A small masked spectrogram model, trained from scratch.
Training: 22000 steps, batches of 128.
Data: 39062 training examples, 72.1 epochs.
Rows from block 7, named by matrix and row number. Rows with one number belong to one channel. Each number is 200 + 30 x the weight over the matrix's rms, rounded and kept within 0 to 999. All counts start at 0.
# convs0: first 3x3 conv (model.blocks.7.convs.0.weight, 240x240x3x3), inputs 30-44, a 3x3 kernel for each
# convs1: second 3x3 conv (model.blocks.7.convs.1.weight, 240x240x3x3, transposed), outputs 30-44, a 3x3 kernel for each
convs0.2,194,210,199,174,185,206,152,157,186,193,202,184,207,208,200,247,216,201,220,232,198,227,224,204,204,161,175,233,177,161,214,171,182,168,161,171,188,205,229,183,193,209,233,210,234,190,220,193,222,211,192,242,177,210,175,158,206,184,206,179,161,204,162,222,171,195,225,206,217,193,181,159,228,173,205,210,176,210,215,212,230,204,179,200,211,172,157,217,214,179,200,225,227,242,226,235,244,201,163,168,198,226,177,206,205,197,195,244,166,168,141,157,130,137,183,205,167,131,187,146,244,223,199,229,268,242,170,176,202,196,210,207,202,199,185
convs0.3,214,199,183,199,212,214,180,198,172,208,239,230,199,241,214,181,218,207,177,196,232,170,201,225,186,221,233,216,201,138,186,214,155,168,200,177,191,217,208,196,205,200,189,194,181,154,186,199,149,187,186,125,165,173,206,207,155,214,220,184,228,234,176,193,213,218,194,229,238,165,189,219,202,195,203,194,177,202,222,191,201,137,169,150,168,188,190,161,198,206,216,189,187,229,216,191,219,227,193,206,205,199,198,193,197,209,193,169,207,162,112,221,169,125,223,180,138,187,203,258,189,205,258,193,224,288,166,174,206,189,183,206,208,179,176
convs0.4,245,229,235,219,199,191,209,215,221,227,188,192,272,220,226,258,222,184,217,219,241,197,212,230,165,161,151,190,200,209,194,206,208,204,192,181,142,192,187,182,238,189,180,258,194,212,187,140,243,214,170,270,228,147,190,180,202,201,210,226,218,267,267,251,269,242,201,221,193,210,195,196,110,129,137,180,195,195,181,207,237,146,193,221,135,185,219,170,213,201,200,216,232,173,194,155,219,206,212,189,207,257,218,210,198,235,246,182,139,149,171,186,215,206,199,232,220,185,192,185,179,172,184,222,201,209,218,246,256,193,183,174,175,198,209
convs0.5,216,197,182,206,194,185,191,192,197,205,229,248,179,185,210,211,198,218,203,209,196,262,222,201,241,199,207,203,210,237,191,181,233,185,200,226,202,234,232,192,216,219,205,170,176,177,184,218,150,190,212,136,213,220,224,195,184,205,173,167,219,191,195,197,202,196,203,214,198,233,208,131,198,205,234,175,185,232,209,187,215,203,197,221,220,206,191,175,193,201,244,206,150,199,199,187,201,191,170,229,212,192,198,226,177,177,188,253,211,209,206,172,189,198,192,175,185,209,222,208,229,208,184,234,230,187,211,177,198,251,229,187,249,212,164
convs0.6,216,197,184,0,229,322,210,206,201,202,203,167,226,209,212,199,220,224,243,225,216,140,256,291,147,242,235,222,198,181,81,146,203,210,188,180,216,190,199,204,211,190,206,256,185,210,202,196,180,202,207,180,182,204,196,163,187,203,155,170,164,160,209,220,208,189,158,180,195,218,196,205,181,204,200,190,211,209,202,217,215,206,202,223,178,193,185,211,206,212,231,214,209,15,129,210,198,194,200,184,208,219,184,206,231,220,208,187,197,191,192,179,184,195,193,193,207,185,184,186,222,189,176,227,214,189,220,206,217,192,185,167,192,196,218
convs1.2,218,225,237,225,218,217,210,229,189,225,214,177,229,252,201,202,277,208,208,207,205,204,218,196,251,253,248,264,296,223,231,283,253,225,252,235,225,255,170,221,243,188,186,202,255,235,171,181,210,179,168,234,229,178,197,279,265,145,212,232,169,199,248,198,264,246,227,251,225,191,194,181,234,211,183,174,214,241,201,228,307,225,178,194,218,191,229,247,237,204,225,242,264,217,201,244,215,204,250,288,243,227,229,164,174,214,239,224,249,234,209,234,212,219,242,215,186,238,241,231,232,214,207,215,220,236,259,237,232,251,231,186,251,206,192
convs1.3,165,163,184,185,180,188,189,178,189,228,224,222,214,218,217,217,229,213,177,176,194,183,193,209,191,194,221,168,202,201,169,185,159,183,163,147,211,235,254,205,221,227,209,233,240,169,156,229,167,166,243,173,154,251,197,206,177,201,196,177,183,215,232,173,181,176,201,198,203,216,204,203,210,236,272,205,212,254,210,221,261,184,168,211,205,159,180,245,190,139,209,176,170,206,195,196,242,226,217,176,180,204,188,175,194,196,185,201,231,240,248,207,215,227,239,195,184,199,195,173,172,184,207,171,193,226,187,210,190,223,237,200,224,212,171
convs1.4,199,216,189,199,214,183,189,201,186,204,200,220,199,182,217,209,196,233,211,207,206,207,190,202,196,184,196,200,185,218,169,170,211,184,183,205,230,194,196,191,200,159,228,225,181,239,190,163,214,196,159,217,222,161,136,136,153,179,149,188,206,213,175,228,224,224,182,165,159,178,153,183,209,199,210,216,193,222,255,238,249,192,206,232,153,192,221,161,184,214,226,217,222,212,202,227,159,181,203,232,180,174,216,223,211,193,207,193,159,144,172,192,179,180,206,179,214,183,191,208,223,223,244,179,219,255,186,193,188,173,189,178,166,154,151
convs1.5,223,215,207,209,206,220,199,210,189,184,200,224,203,213,245,178,230,245,223,194,177,230,179,166,186,205,203,188,165,207,208,196,258,201,191,241,204,207,191,167,184,208,165,169,223,199,197,194,174,186,197,206,206,180,224,199,192,239,221,242,191,171,202,214,201,177,234,238,252,236,209,197,212,213,190,206,223,234,212,231,230,207,233,223,231,194,158,178,196,211,190,225,231,176,200,231,244,197,139,196,210,224,214,191,155,225,213,186,204,177,204,174,203,231,140,211,230,205,205,189,257,216,175,183,192,178,211,240,205,206,220,207,213,190,196
convs1.6,186,201,209,0,193,312,209,191,209,174,201,198,212,203,205,217,196,202,160,174,207,132,198,282,216,207,205,203,215,221,132,220,188,212,194,200,196,192,187,211,190,199,204,211,185,185,192,213,211,188,217,214,189,209,206,215,198,234,197,172,209,180,179,198,196,184,185,217,221,240,199,200,220,197,178,193,203,185,204,227,209,178,199,211,243,221,194,200,212,202,209,220,212,96,183,187,206,198,207,211,216,200,142,197,201,178,205,218,194,187,187,204,207,195,189,185,184,231,162,166,280,218,206,208,213,215,197,201,178,197,211,218,198,211,207